{"image_size": 64, "encoder_activation": "geglu", "encoder_moe": "top_k", "encoder_num_experts": 8, "encoder_expert_mlp_ratio": 0.5, "fusion": "prefix", "decoder_activation": "gelu", "nesterov": true, "warmup_steps": 210}
Rows from block 5 of the image encoder of a small image captioner, named by matrix and row number. Rows with one number within an expert belong to one neuron, the router's apart. Each number is 128 + 32 x the weight over its row's rms, rounded and kept within 0 to 255. All counts start at 0. Numbers have three digits each.
Before each expert's rows are labels from the 100 images, of 14976, where the router gives the expert most weight on average: "responds to" is what is common among them; "patch colour" is the nearest of a few named colours to the mean colour under the peak. Only what is clearly more common there than usual is listed. The data: drawings of small networks of dots and links. In brackets: how many of the 100.
# router: router (encoder.blocks.5.mlp.router.weight, 8x192, trained with AdamW), inputs 128-191
# gate: expert gate (encoder.blocks.5.mlp.gate, 8x96x192), inputs 128-191
# up: expert up (encoder.blocks.5.mlp.up, 8x96x192), inputs 128-191
# down: expert down (encoder.blocks.5.mlp.down, 8x192x96, transposed), outputs 128-191

# expert 6
responds to: five dots (44); purple dots (39); two groups (31)
patch colour: grey (69)
router.6:150188086178118111146124153107164125157103121129130191114189116142144152162191166058135171137084076148157167139143111116201148154137158121098130138188107171118064152129170145065136128181133132
gate.15:166158108099166089148132019160102183142135118136144080124138132143161127103115128101125056098137145132160119150204122099113125173122124096114072159165061140134191179137154150110110135110148089
up.15:108119133152141124141092134161095127152110132187111066153128116114145151091140149107082110147064167165118181081163147177139122127112134203094150090091120119150149137163111156085093133065148086
down.15:109188063117087158121074099137155141086115119177068160122145098142161131138171094165136143101179097120148191154140152097173112112161123169132128125116092219099146103074105141069157121092141155
gate.16:058124108108130089141131127057135125091137109129122071185113136131139085134085073054154112082155124094146115119144185118133122149185076154118108097139145167143210129117115133125119141109115130
up.16:048070110120060070120156186151106162156124108076107126156121151130054108111163080113142158090116076126081146114141178089169143164072117096149166140161143147170097120121119132090124117153123080
down.16:116085135151130182119148111127124143163171133092117092138160156091180130151135127201157096095130148115167080092100188095161107077087149109139165137160190168133163161120167089180086161094113139
gate.17:099169085122114154175143120181129121078142159174137121142153155097135153175088089155120104155164118142116146130133129150113137159123156074109157162069106083119094107232059113128128109120103113
up.17:179078121088159091203133162141186106130104125083137047114109081142115092110146111126064133152145148079177156135145136081154158093163097173162119119116117115108163119180107171145173097131152174
down.17:081164111094140153123107135157119101132127097131110102115108204142087078073112135157160119089112112110144103168092119109150138157110148079101162132138119139089140138171135125087200128154138172
gate.18:084116181106166122077145150124181130153082099101164176125089147191120109123123104118136135127117101130096144098142137099164200189148103053127149114087138091126101172099134166158118139142044124
up.18:087129085139107131187054104046090089162100112151130146151123128114087121151128107098100112033118122131096091105164120115118117146156114123152108177084152151139086144156141133073101067092105120
down.18:089130142134080142112126084061182079151131094165054099112155145148107110089178107128152163087184135144146156139149192096219110066128135140128100095129157091127105160109147122123144112168160162
gate.19:138097177081112125174148155143072191117196149092161126089086106132138140134079131166149092077110058126127106119155157085146092114144128138174132114146115093143151141121124162083124087137083147
up.19:105183077111051121112156089095132105199085131129115105048155146073137179108137085138096152201123223103125086128118119176100150097120146110083128122137167128146085117154111054116130145132108153
down.19:140105114092168130095147058168163107178115129148125138119140146076126187117141093123114176070154083120088107125153177193106144122114074159143152144091103151105097146107168134088114145149096130
gate.20:110129128125177127142140156154123119175080099166137150135087135128065128140126120147068116135139066134075120129098118101162058198117125127076076137111181180119117071139164134109085097153167113
up.20:111139101069145115134085105144141136120131124186146062144133118066160184135138065095164108114099198151146138139149145148140190163127063116223130124091137055135126164090111115074102144081149158
down.20:103098071129108150145174108125101167168140153134112133126128168088133177056224093085108122151124143137157117123141109129121049097111071141124136112151100132084096178125104146117133112219155098
gate.21:111108125145142153107101102135125133143089102132148084128117121084140095154103135106090152147192118123170135085161108140100186186094097153139125122112101211212157084135101170072130121101174089
up.21:045128122166129153153091085141107109114174071137142138126123076138072114086144199108170125089137138151113108127115145149129112116193157066119163109122089095173110099067174121104098142117124090
down.21:139173147143118154158080135138141059138171123083122141168090140141047067166115159113102100147193103083137201039138096165112118141145152115068105165137119164132104123082117069174110149137117121
gate.22:087185157145113118093146141173163075140174119146092076068092119128186102135084132126121121182132110103135136140052145101071149156100148143114172122131164150130179084144160102148113084101112132
up.22:153160100126147118163140126118127137115098141110183093073150122091139160086118146165161106163146163198151112109146118134093110118111123115161097136102106072191116126123201125141130116127140083
down.22:097125138101097108135124097129129092119131161069169104148145162126123160097089125143123232066091120143114164083152136036126178135049099151139160164072098130119113097131134121130136159115154130
gate.23:099072080107118118099102118225088167129107173101128104126172073159088097171080148070144159152155145166141133138134100161153123127177175111149128134141128128067146123108118157148153117141138167
up.23:162089194101120101167101132147104117148119127170160134126194110077108116164165122142099139086159117078150123187086129099144165153133128153142143127125173092099174176097169186104108119113150161
down.23:140114123182104087103106147137144102154103147100074148121157106080099127096115145142123180112153102184169113118123193124126110163196093086152088170106145119094073144132054073104131081129099097
gate.24:064100138145132107141170083112176092120102097117136129108082091159125108119169143072154127128138095110035106168179121103159089114140168142144173110057134119156140105149082118137130147084157166
up.24:130103183079101138157115113117141094111132092149111094113185114063171095142137080107159078188123046180160123127133137128154133120088137131161133112081095145176115110123131114089148124094118126
down.24:144128096046075054170119146101178141100071179118103141139094125156099154198085147155113104133117063143139122059125084109086142117147119108120134142188123139068103154103125134176151163112094165
gate.25:124130150121130104145111092127152151112152110128135132076144158130105084133079091105113147174141141144173119101105122116075131167107084230156091145143164120153094149094187066118161182134188115
up.25:158132116114162139165203152146126159085169135121146103135115094101148111093168127129106213136122069089109155101057163124110098151137128160143095121037165091118165201147145079093122157155121094
down.25:092127127153157117234134130135110117111102115108126107183103165130125140162179092103133115117143179106082177094137135111078146099135119137059109165116110124163171175098161082152120128115147128
gate.26:144133123171169130145067117128173099139109094165142187140177126187132107108085164124151085139126088162166131159136139186093124138106103116128112130138185081094142143178087096181088133175146112
up.26:107147130182149143097154111145127147131171175070110131129158116153111153109125173127142097123097169102184123088046137192098084190148139142190127131128136148094062157139139163103149125112131118
down.26:154115135130150105034111133143164113144127160104135143132106102122201145112099154116093143145142150095153065163085118118069079121093138104132088136093175119118118086138132127093072154175100164
gate.27:168119186081126131117077146136113158156140100193167166172192119098126130091112131150111163114168201091082149108104112198119171141114123121151189143145121078108084121129083151122170120117092169
up.27:150169086091089156160107123131187039089131092120111147172063139158071143073134148131122147090173156116182114165126086112108139128173093114117135040144119117164154097176080140153107119147150186
down.27:139091122123171171110130105107112055127125093127150109117142132113092119189142161192104125119091108075133080171142105129184143149142154130116096105126130139167215102135128146132113138065189111
gate.28:140178090124080108124156147148144110178099093085164173128096063137139095105108141077120171125082077097092113190135091112083170140134112199151156155133167099180082082146120059066120152157105137
up.28:166122139119186116149059113135140084160171136113157101174115124107133132192181104100118145124127153151108131149147086090081080157082103170086100129094161103116158112133098184098119062120082155
down.28:140162111141142112119102164130152094122092122136152090123017103139110120215124151114113115112093110204082138157147140154116123116106133135121169097130087157171128112119129140119090055126097167
gate.29:149163172145110089080185113118092127122155117115078152113200142055136070203146117159144126172143005125149126154139135160188118117164053131171156148123127186145096093103120075122193098164156106
up.29:183178167150147127067134123154103127103128132111067129097176154101127137217124144155166123080146023143133124157181168160172159153108120144177130157074134131105159084118091125132151147150133074
down.29:092080121136157108137095104114114126126089126100131098140127114195145130082086167126157115066083109100076083135076151167078177069124126148127070116098106118111124123161126087114083195095075150

# expert 7
responds to: nine dots (79); yellow dots (41); tree (30)
patch colour: grey (67)
router.7:105147098203113146101151116104148063040144170125124076133123064165126143090119160113141088136099163151174142114150103048143154130127114059130155082132143122109079151106134108134125121115111143
gate.15:114073084242083162177147196145091174147106111153107077072151175111104126116147130163118142157134130147142123073102149147152160145146095121083145184097150101098136164112098047106159153117176158
up.15:076096084131155136142173130129182132080101161128114054085109152088155114118086112143080124208130093169123120146185172125120181156103107108109103144111099180141194172159075153120120146078110132
down.15:135152110152130128127130070111110163132128149165172144188093070115120135131114088173048096074083170152158149103165134067167074155154111102142077088101108103117118191108119149148136162060088181
gate.16:110133132112088190085170171139102170119111158084077101085171147178157099069152144092106112134146097090133161145141176132084094132112113126152160157131107179109100133208149131130117079104142062
up.16:080146160091097121144145130135169149101136126141116068103144087137167156133159085148116125176106059079109158102086188123098111117139138127131207150135048158077124071076135139131086146164148165
down.16:093126129144089169139109125167094133152171147120096103151161147099149117132142125114077119140143154110140123105102134091170115109114138075173149058161180091143170174078105051180119079194111096
gate.17:162147116130114163136180109163088076091132146113190120114071147134143141092084123152173090156128120125156094127136167123134087110122161116102145135069143093116159144136110157174140123093134150
up.17:133076172166130152192100133099092199110070087189096118187168091128130119162108097115115150162160140086135144096134073145137209108193113120152079128143128147153157125111151176104105156131131113
down.17:152015119132129159091116135130100064162174162171150196133160111177074133089104120078121116086112135067120185130137083118134157175112116126124120057078091123157120169148114111122135129133120143
gate.18:126184124101085123116144120165147146119102115120118205083113173071123114163126162158104108143143141153174165159106099097119078138102132109203161181129156142173153142112103091091154076159103089
up.18:107174047144121100145109048092128128159189128098158136098134078125184088135070243078112148086127084128141119198133128101165109084126035171123192120142066160152140119072172114117142118065098134
down.18:142137126134103118170132114120097202072088127126061110100083159132116125116167167083131154130132127154125089065099136172119127135068106111081145158166128109114103121149130150103142162117101090
gate.19:138118169157092130137112138159105108077134114098148117163073194107125119148118144142133148132155118094127135070098131133087085144128128094147153124103085152144104121081096141197142137116163143
up.19:133148091128069093171140092118125040171139089141131106079135175080140091157070158123110121171162153109138140091129102185123063166139127115095158097111160120104094128121175137115109103162117085
down.19:143130149143097210090121127170108123072120138054100127131177151091116143128109124090185131088131105094118150071117157134159106109119157107132140113188211153056168133134127165144051140133097095
gate.20:135153130197162139142140117110178159122150140167117130124128109125102095204059170154133117151139111161154121186075137127095104063065128107126144096166164083146165073191175168162112083078104159
up.20:166078148123069111146136137132086094137155103159125131105098106084119115158124087088129159113074072114140137085134086137167154141153087110128102166144124209123097170096143091066181131166139149
down.20:077134086180103178141129093163116127148132155083143137128114121135118153134120143113104034128134093134144090140121119103157195136124131123106108160133200140122110123144142125080134115175140126
gate.21:073173113139129086124229139067119110123113148123085102195137145139106129144142137119141108067126164111172089183086152117113139124097125098108162131127094109119162148126092107194170093106218133
up.21:167143094114154193115023134146145120136116089138145150102118101119156153147144149138080114203145117136124116081190179127147099127151056136114119121129152152128069116126108168129110155039159151
down.21:135125101131067132106112134148054127095142062109157077177155157141129184159111225107104127146136137192121107180067113152131135148085151062110104176152088077119108117157113133191143176123107125
gate.22:178083190133100104086180069113125178146137132151118101171138140091132132193155144111065132134111135122103149163069144227138162118126139164109158183134149077081137089101100080079074121082122095
up.22:172061161130127123123097132125108213086156095127125108113102102104106190107142065098061084204098141113111131092126111091068175136132199163168130129151077157135147142142093109096130126175137100
down.22:103129126128169140174139097102112111125134127099124094146095123095165114136077101115096152153226096141126134082075074138149101082153202124095084086110125080143131141151172160091122105110082149
gate.23:158129132144143103102152159168194174153092144162171122168117172055153080106084126168130108080169174164160080184130115156095067171084090153119096072101194142099115112122094156089153108104098140
up.23:117208119127184127143118165127127191134119145130101143086140110145146080142155160109129112078089126113145096151052060072116116097117140086149106131173099135129125090176152116124117136104098123
down.23:165136103156123116127131160124074102110160119122087102138157155161098108093116115138167161145134105101141174116112124166096090111110129141112135115123141118121156018176081075113111131128130084
gate.24:149153126118133165153150091126117181092118173111117187138161136114149144050138128081135154162135056144113053125154073140142088133069151150093138124095134122175109152142126118136120154084131142
up.24:132143150147148065127176142110160097142113076172101099098103111128101122202070092108103112148157140108113167093117207106056114135175073084110125153152141140079169116129167137119178118141126151
down.24:105110175133154125118147159151172078145178131126142150138167152140061105012114107109133030102142071153189156101185118117154094164123066136132124139123148128074080154125113144163144151148101116
gate.25:128134157163090173145103144140085143125102097107139143102148149096113068066208076145157116152110097154124152152127112165136094128086108133130154112102108097124143117105090161126109141116119110
up.25:143090118139103130115097197117157172096151135106178154161074174122153168134129169137077175132110200101088143167176140148138097152110147111164053163046123128151138151120095121130119091137098131
down.25:068106137099123207108201079161111073114115146147148113131142126098125146090093129110186154131125122081081141119142233148185158169154145211118117124172153094114195099167178138086136116156128162
gate.26:049051131146144136076158152095133195090110085139132100133115131170126200141087188104160089129074166134079132100147173120100177198131073097125096115116068050058193133096134115181112142126127194
up.26:109082145171168132127116142106143127094145106106158045147125079187118196115097102150115118116107101169070103107136168103138198226120128120162146176103108056103147103162185143146111124102033128
down.26:104128123118124154147151082150086105110152146106109135175095121097143109154172150115109136102102108133166124163171076104154119135120132176150119106206175064122148102139133145184132146146111180
gate.27:160130094137116161088134142142130106153120082135087086126134133148088148160147115132059205121089084180142116137157101116127118152108139150117145100052171044116090183134107058156161171101098088
up.27:153160126148155128102123130117098071103106168131133079185112122126127164143084130110077131136138195175085151100158109153100099123157154085145130137050064132102157137127126097153146154148077130
down.27:159122203112065091140109112123117154162135089073110111119103137112161119106175169112165080148143098088110123143159131190156119143120161072145155194112097155134152097131122164117168157139150085
gate.28:099161116129118143129125096110156138123101137145122081173072161189138128154128162103137122145145134116183134119082124155202175098167237116197063138173161085134103162117142217120129121170148092
up.28:112115141118176102148183077146156084222131121148118107139136142119234114152132138167133123108138072148183124202159141096129158168192190115143077141174158103131121111140153146129139134116101097
down.28:121131144089139185114154103124097109135144098149103148131103125139111161172102140169125133110102090126072084135137123106111099072120131107113094135171078122084121115088164118144100216123127143
gate.29:092164164132122117153119095121142164127111147170171156080068127099194197093117119158113090098168180107094103081044107185127140122156099136101109172150121053127187116138120227186155143114101135
up.29:108111158193108133209161070140075097090129109094167113089165123144133125172112187141175088140125121144132159062145177131118129119160112145086120146112147060131159168150135131209191117079114164
down.29:131094126092161168086105127090114162169062110136159141161155105149148130149153149120155159138163169143122156119088101140132163017152125074143173146175142143071090104160161102162056164063103112

# expert 0
responds to: grey dots (52); complete (29); pink dots (27)
patch colour: black (45)
router.0:106154082149149096108107144134166132113175141096123129099157136099143109133161139119116113050149092143163142108159082086109169159155171066089145112141108143181094140107148186178092152131152121
gate.15:138190157116101129128148125114174144093147156152141158085077152078114179113098143129145162133104116129112144184128138179091131136176170130136163096118096123146181117115103113090156087081154125
up.15:042042133071176127135113165107139114148129147114126055139201072155114111158181078133133107066138149140169076077144178135082170176078127134107050153105142139107161147116106103116124164132114154
down.15:156116113125126141166150162165123152164081144149154135093155144165177194126074134143069117141149033144110193093158131140106126077132114140077086151113079149156136192157078082188158177155174132
gate.16:075118109113101179086107074096129122166138099123139167114095219143109150130088132132126136128124102129151144093127106204120090152106109106103169095066155142174203132147103135117150064158077185
up.16:141143116158132086167089112176110133108120154123106113137146106081134074123166114140111136175109128154146101211069143082167149088153114184173087160129135118110099097141182105134117111056173074
down.16:116132146180198097130161137150111165113107173120147107181077154136084156127163141110138147129117129091051153161160139103124142124144106144110087101104145131114128095154156125117101099117209168
gate.17:100126134130122143150155165131129121083097106135143149145134155190103104069150154174117106197140102133130188152149136137094085171112234108112175092165134133081117117139123099122109124123138138
up.17:116075185121097154189100124149130108100156118086173124139100154103135168142116081176125105071132154149143182092145132138130158101147091166135063121083181064159123130091150010179137123105054130
down.17:121135123150200158121213117133167133084136125145175099114161089183138181128092139154088105087138180183147119107106183070115175147103106138163090189128172103116097114114126104147084192089134155
gate.18:154102084113113121150182122129132098091109111135044101178159159168135073169161111127172104169101113106128166201123129141082070170123095072077151135179115109173101135140124118076161115174068137
up.18:123143117110078108161164123116135129076072182097140045147115120119110135130116106121101137196124115106154124162154125121158184163128096161129116119147157134159118150078157122087098150091148114
down.18:122118160151169124123133145114121073148121146109113107123133136162112147145179139106095128090114131182077092127115168173132120162131112075101167121207068142134099175131094119097116117132148095
gate.19:113081135112116119119119068129098037197160069113141190114134120131143136190151100162139095160082199142093153098109096198151090169186120149169106119082109052139162109142105076161110145117095112
up.19:127125153139156099120106120125118097101197151166115173048118071085143103131102113138142124189127132108114099114168122150062147157173153109131100102121117030105121147041057105073117122127123098
down.19:149151070114138086188111110145115124162131103156179077180178079096140153160091148167136096111077131120100096208108125096157150124143124090088152122160139133144155102114144197191117163130130176
gate.20:158097089157074138131079101151100146143135123135131138098077103112125112126118079134107139223133142161103108130114117117182132151194087187088136135052186164126146126115156155152127129121138145
up.20:147100078144089092139128129100129174186135146106138082115128114113107100147175104149111097121164106140089125126109047176185171105152142099081127116084145122122158159083137124142125164104147139
down.20:129125128096075143102088122176121181171127093175150149124112128098119108110127113126047089076131095157115117101127089062129132124144147082119148144159113164180063110127093154116108171068120140
gate.21:099118125146121114156124095142141105148132139155137154132179130198118062137141104130115183157179099162080125047157132109110131176099144148041122160124117091123136138125115181121136130172139143
up.21:142119054165129151099075132144085137131132161128133226082129143186092154143090119159079138149134085102090141096084117041125127120093121161109138120131151114113147120137167182119129172182166106
down.21:077110149160164150205110095190133101108105083146091104129139124150058097121129053155124122167165138111078078140158113185128200153100106154093114172203100111236129080145146110129181149154097078
gate.22:115117063104066131114069086157160142152109095102133151066120190134097127063152160160088182132081122125154126069151114150159067112102143162127107148182117050116151195137124133100163134126062148
up.22:090113135178074184071141107173139179146139173111126141065105101118121145151094040132182082134174166131162148123158105166098116153168108093113091161141069147161112155140106121192133105133093145
down.22:099158162172116076128119141151046152134143091106147126139144117165104093148101181070095125071151119148162103129172173067107065122147083100080129161132175154129187140129185126126147144085084124
gate.23:138148188169121159150115087112147169121132142108083084099120080141096079140120108180206163058147121165126150170147145140093148133109154128206147169089146202178120122133088154127128116111117101
up.23:111170147068055143130122149080101166106122131118104164095156141149092150132131093135108125115101169123144197127152190115162149194094157133125075111131185174126083144139112126157152087105139175
down.23:092140181178108114131120167193062122112083087117087161167084107118093136068106116133117142090127133144072142145108157138176144099144191113094132101123139140116075192118137150168154120151075127
gate.24:141061160181133105174158135136113085152154080120118132123148148099093087116143126117091158099159083159053136130105122128178221203166104161139191086139107194155083157104167175120158120105117124
up.24:158144072141086182134155149129147102150106103183180110056126196099126104085131147162084152170116080127094131136147135092143117103135100093124128096123102143171103123139105124117132128145115076
down.24:104139142122186126117166181066117092183079146146073105144143105072156083148114086133061183175130178099177108134094156171144139127129145127093130164160111116136147122118082168102163153154130132
gate.25:110078094141079076124105138153133104128125132129170138147129051128175122128156165148107145133125155126113149118130109174111057165124099046119168136150149194102139222080145140077138100118155104
up.25:150143192150062110146115125064129117177159101159107140132064089086082088127138076158094112104150133109201108058087101109180195089126147143138138130157112087110192103151146079114159138143113140
down.25:132143111104105123132077113126116135158126199115104086137146166126156082094090141169170173155143149097160104089115099100133145156134173069119149114139133110120118095107141158106089120078187116
gate.26:124180129147140069152149144124103132164156056181164117100099124060111150142139108147112128134146121136086117149147146128121134092094113172104165159229106190101125106110141125127136144149127100
up.26:151127146097122209091102097103137094116126121133135146117174111229172187114098109140125066165109097158142072156139128160095080174146097130175066130102122126138127107150159064138131126136067113
down.26:089185135077122139165124166132098133080147153199094155083157104088122132102170179093048149164111143180101128126127157124135149124122103143105186155217105147150139127092130158114177118120138136
gate.27:104091118096119143097148102155146149074146154129154125127115135120233134094060108113100106106090132132149116212134127164163130112142104096112148120086141107144139140180214123146109118132063103
up.27:121149149133125133155117134110115094153160135103108067119131098113073102152165123187135163156113149108116118144138168153152128127100124111137106139160120152128099123106119155114122133096201174
down.27:088134091142079133121156102117099133082098205098104159090101140116107173168144105148103114132050139131164174131106136154114149146132109103170123159161122119107142146146176138144162173121182118
gate.28:067107087143141142134151196167093103121156122097144068114074124134121166132104102137159136157168115157124099132140114112138130190111089117202100136119110159101086104107207099139124154147125115
up.28:143101133147128138150089071144073177109193127145051090088062163037127139121122162137112169129090141105090159120114089178094091222138133113120152088142117099053088110108122068176111116163102129
down.28:157110099145170173089215140151178142106140119077147090165133111112131096120182073190054144080098138133084125157128162151066102090105115080134135160098081164149112137137161145126134190122089163
gate.29:112129122102139149186165189157121183102079148138162162135173150088102130109068157115183141163075078193111110090133128080213113107103147115174146134159142150142167136075176116123125144123142119
up.29:079143158094107125115084120122106073127147117121132142154133138127117140164142135123056070103117204170163072140113167124106171164086182118109118109210096103141128095164177132151128175051102125
down.29:088148185123162173119156178087100121148140137171156108096104134089159182166154136060117141169151131145050058152122160131143135114189172134136126153159057180133076102073119097113145086164104166

# expert 2
responds to: laid out on a circle (85); dots: eight (49); white dots (44); loop (35)
patch colour: grey (65)
router.2:167161134142097119110057160113120187177159192085113159128156109102130139179132097129138055137134117133076184099098094056148212117131166111084084140110113156129092107076129082174066161127116102
gate.15:170131103181104156115134137152094103125174142159151137096255160086124134099101142153113093043121087093160177183074101149175171147155151118080125149139125099121156164172193154107078169114123171
up.15:130112145120137103153157097118161138097119150118161116157212136092151112126032119110096076191100124115161116162080154122128125144122145140141054137150158117108172151088130043088143085112086166
down.15:170110133098129133063150141122150116154173136116112106123112085086095184156119144077155131171159078182111097166082136181113084145138153076162170052116158178188087195185073139139130075219171131
gate.16:152134171169153104169186121105124117161189206107130161129188123142091062190135172135143049157145166115136147168148111147205134078107100132140152132121064136111143123118160108103077122115113113
up.16:084137101188140113128157163138114136147170176168095148117148202101132112117107179155122135116130145064089088072180143070118161102121136113137129156082064152131195136131192038065121154151133100
down.16:171142124116078147165103160037106109121138099112176070112139138110119115069185087090077121173137179127148195169127141148150091095149107124045192118144152071122116125119086110140197145135090176
gate.17:096068150118147135123162072135095096123121131114102143060155134179115129215060131108189104111111106125089118131107168181111110074137070147136144099108153121144053169122158171113127097148144095
up.17:114143084124072126042196153111158147126168121091169175076151162112135098123109119148113104117115103066110107160121141206140126153165105147128214103078110123095094156126149145135133147096049078
down.17:119196088123109124123126107119143152134112170119129145185100120112139142105163134187135105145163120130172106117128079210139121111165146113169133197151094144134147072128170087119145101181085107
gate.18:176102152071158150122137129124133142094165151113117085076082115141092160099116164148096174187148188157135131202115123092151061151117166120194093206175143128123163105136129129120125124082133117
up.18:136090128106122086147128114171122199118116126142133119122146184104145111191107137185116139046140204076064125129067152172137156122142114129200109113196117092105059137134075148167128134121122146
down.18:140151079101180102160133080155148076172127086080170132125155153180172160176152164051150112063115082087164137100060160088084122159159115098123133095100083105105085102079147080138098139152179137
gate.19:137068161134117153134140113132067137201111100135138143118179204194152149067119112129077149169117138095059113133124121118107174093129113171125098099150081159111129156142176131125143105121047156
up.19:122107124155033162061094100114085121107104115166094146128161166192210137101112154091105132111165136076151117069130132103124134105139168154181117149131073078127102162172152156117138093124069134
down.19:179114119104106132162170178062086133102113076115154143176070155109087076118117098178152142112144073159128118095109071142123152062096164097133094145067082136125120139132141147109137134121148070
gate.20:140060107066112068106146081107135127148131119173186141137084179166133127178126181081112096185116089115116126148116082173049197154147099147140135136125103112172074135113123171109137152154098158
up.20:119108119091131111121179152114195164141167125143091099103134106110106214098137187153122085088113150100142157105129141159100148173134097098108100147160110096146124130127077152112150170168087128
down.20:125129075118126108075135085186154146175116166046114100150177087154116108095109183102107118129066105123134162117101156133179132114165078122143154105140105132109128198120105058112187160152104147
gate.21:061127165097126094110104119060095173213135098174123202085100123057092083107143163084072133140057101137131115122074064149071067110137129186125124127074142187128146115201089109114117111135149136
up.21:172110137131169169164152166184096098108103182136166103136086084119141136119121156118133106148168156111136100172164189095074153103174095142119170136136099158163156103078113152102075139088089133
down.21:076170141117092116183137162098107135155177114124140157101075116092120182172157104192146099169187161109128109120148156167067150131120102101113085175097140106079068094165102160136126132137118108
gate.22:137116117135162190121100085107130141107068153128134138177146144127142178093111144154088120093039171122148084197174099125155104136155169164062124119180065149143176145142126136157088088156043117
up.22:129104141121110187144100076162103143121098156117159172131166180115166161143134128160094154129123099077128090162160083129096140084124151163101155129129070139120146152139188078113128143116107110
down.22:174146132121126147102155150140204116111141120115160127136114103111138129147131131099114207086129108097166133170115124179101110163130166109023174103119102128126121128140078131131136076116107133
gate.23:107135141150088211105126118134080102138093103112121106035126108064144079103183144171123137165151154166186141121092159134151142156100096136097162171160145118150149134129105175123136164144130166
up.23:128121164091103172146133173076137180175157147131113150036133113114157085158121067152107147179140139149170187101047124147107100126134159181131070120116108069141179102043120087094113140177151114
down.23:134140087140145091085161091177142140183130164088158100095123112124088191158208097137132106107106126166089142112147121098210132136115100136068121110110136120125104110157152100131163106093191141
gate.24:096076169129103082125051120126115138058115054107062113146120144144101142178132105103153191156151172140155131140112126107072119116132139138105137143156114155142136205128106097197121113144125148
up.24:146126093117133122156166165120153098136121133182120119088157112106124121134133138161134118151146108160104160080032115109182147145100112107157151130135182074129139089132158162069131124129140102
down.24:135081093162194107100145128140157147176107144121139096156134106085107113133122137094092154139069148106133102208217112092099129160117194163099133102158027185103151108145125138106168151126128107
gate.25:117128137069120156123141081124110125170141091151139146092190133128087149125109125151141117109132138107132102123120178164111114136106088127172074183098153145114176163153112062118131192172076156
up.25:190098132186179061099190127153144139155118141145152101215118134094109129131110145084149072160120178116126151180164104091104123166092103123168182081162128115082127137115165117130085184086096090
down.25:126084123135093100136114143187075068112146104092127157126090149122129125118124086107102110123142141130113150093082143128112174131094168123116123165106149135096151173065094070233092120177067077
gate.26:080098113161106142083146121179094078152083136121130205084082125121119115164135112118112180187127130217135146154088160160077064118083047131119149130075132151142108100124129103121107163120086121
up.26:142215174158144092103134167125136162128179186159095077132201128138091087163104150154117071086188185134115108134146102147183122105133171083146152112139117121134183131157177199152135084135140138
down.26:095131093162146124135118063187175135164123078164137138138081070119150102142154130133169125059087111139129179136152103172145145183134150093083143157135118139130038147083187082175112177103065060
gate.27:096135155108098147131109140160119255144094101161094147140092110149133190193157085175139109192126149116160127079089155118093141136086166151192071110070119183151099084101049139141112117137130176
up.27:073118137162092103156109148164093080107157120128095128139181218109125054119104060156153102195139156125210155114086133118123143116108137142184129130154110150128116192099113112141161120080066092
down.27:098153107139148086113104159136101137119093058186044105131116106128085137082130086164174173136137038119194108153109096148148136171130112109169092151147164139114157132096179144102147155153102124
gate.28:093158180132107157126125112162089155114147087159141116124166128139121122101148117132130119195095141081159080110110110151131075103119072143093154182142206201124191090129152090167152110104136136
up.28:182079164153134151145134118170120224154111135174208140149188078157111108094107090129156154149145174158152127080119151090138129153103106119130122073171093176161115193111059061113148075118124176
down.28:129124116096197161170107126109057153057151175119144156093114099126154096123097124084131147118160062103168115146172170128185185156128107157078112128126068086138151093126122079144156146156108092
gate.29:137136167144157122137124173159131207131131148165100156108175138097121121120089113138126096170190130165130167111096087197160078062126112152132011113092117083111152129129145144161104094100157144
up.29:132103085150162120138132128110159039129120132094147070136140147165143155081106122126082117138144147145146111126133164031129150167136078152133193134141116175154123123182110095120119154157110111
down.29:123144156131081102154137122095201076135130122100142124097155095146171129168149128143209102095082154079122133127156131167178107150139115138097077101090157107151067132080154108113180188157115204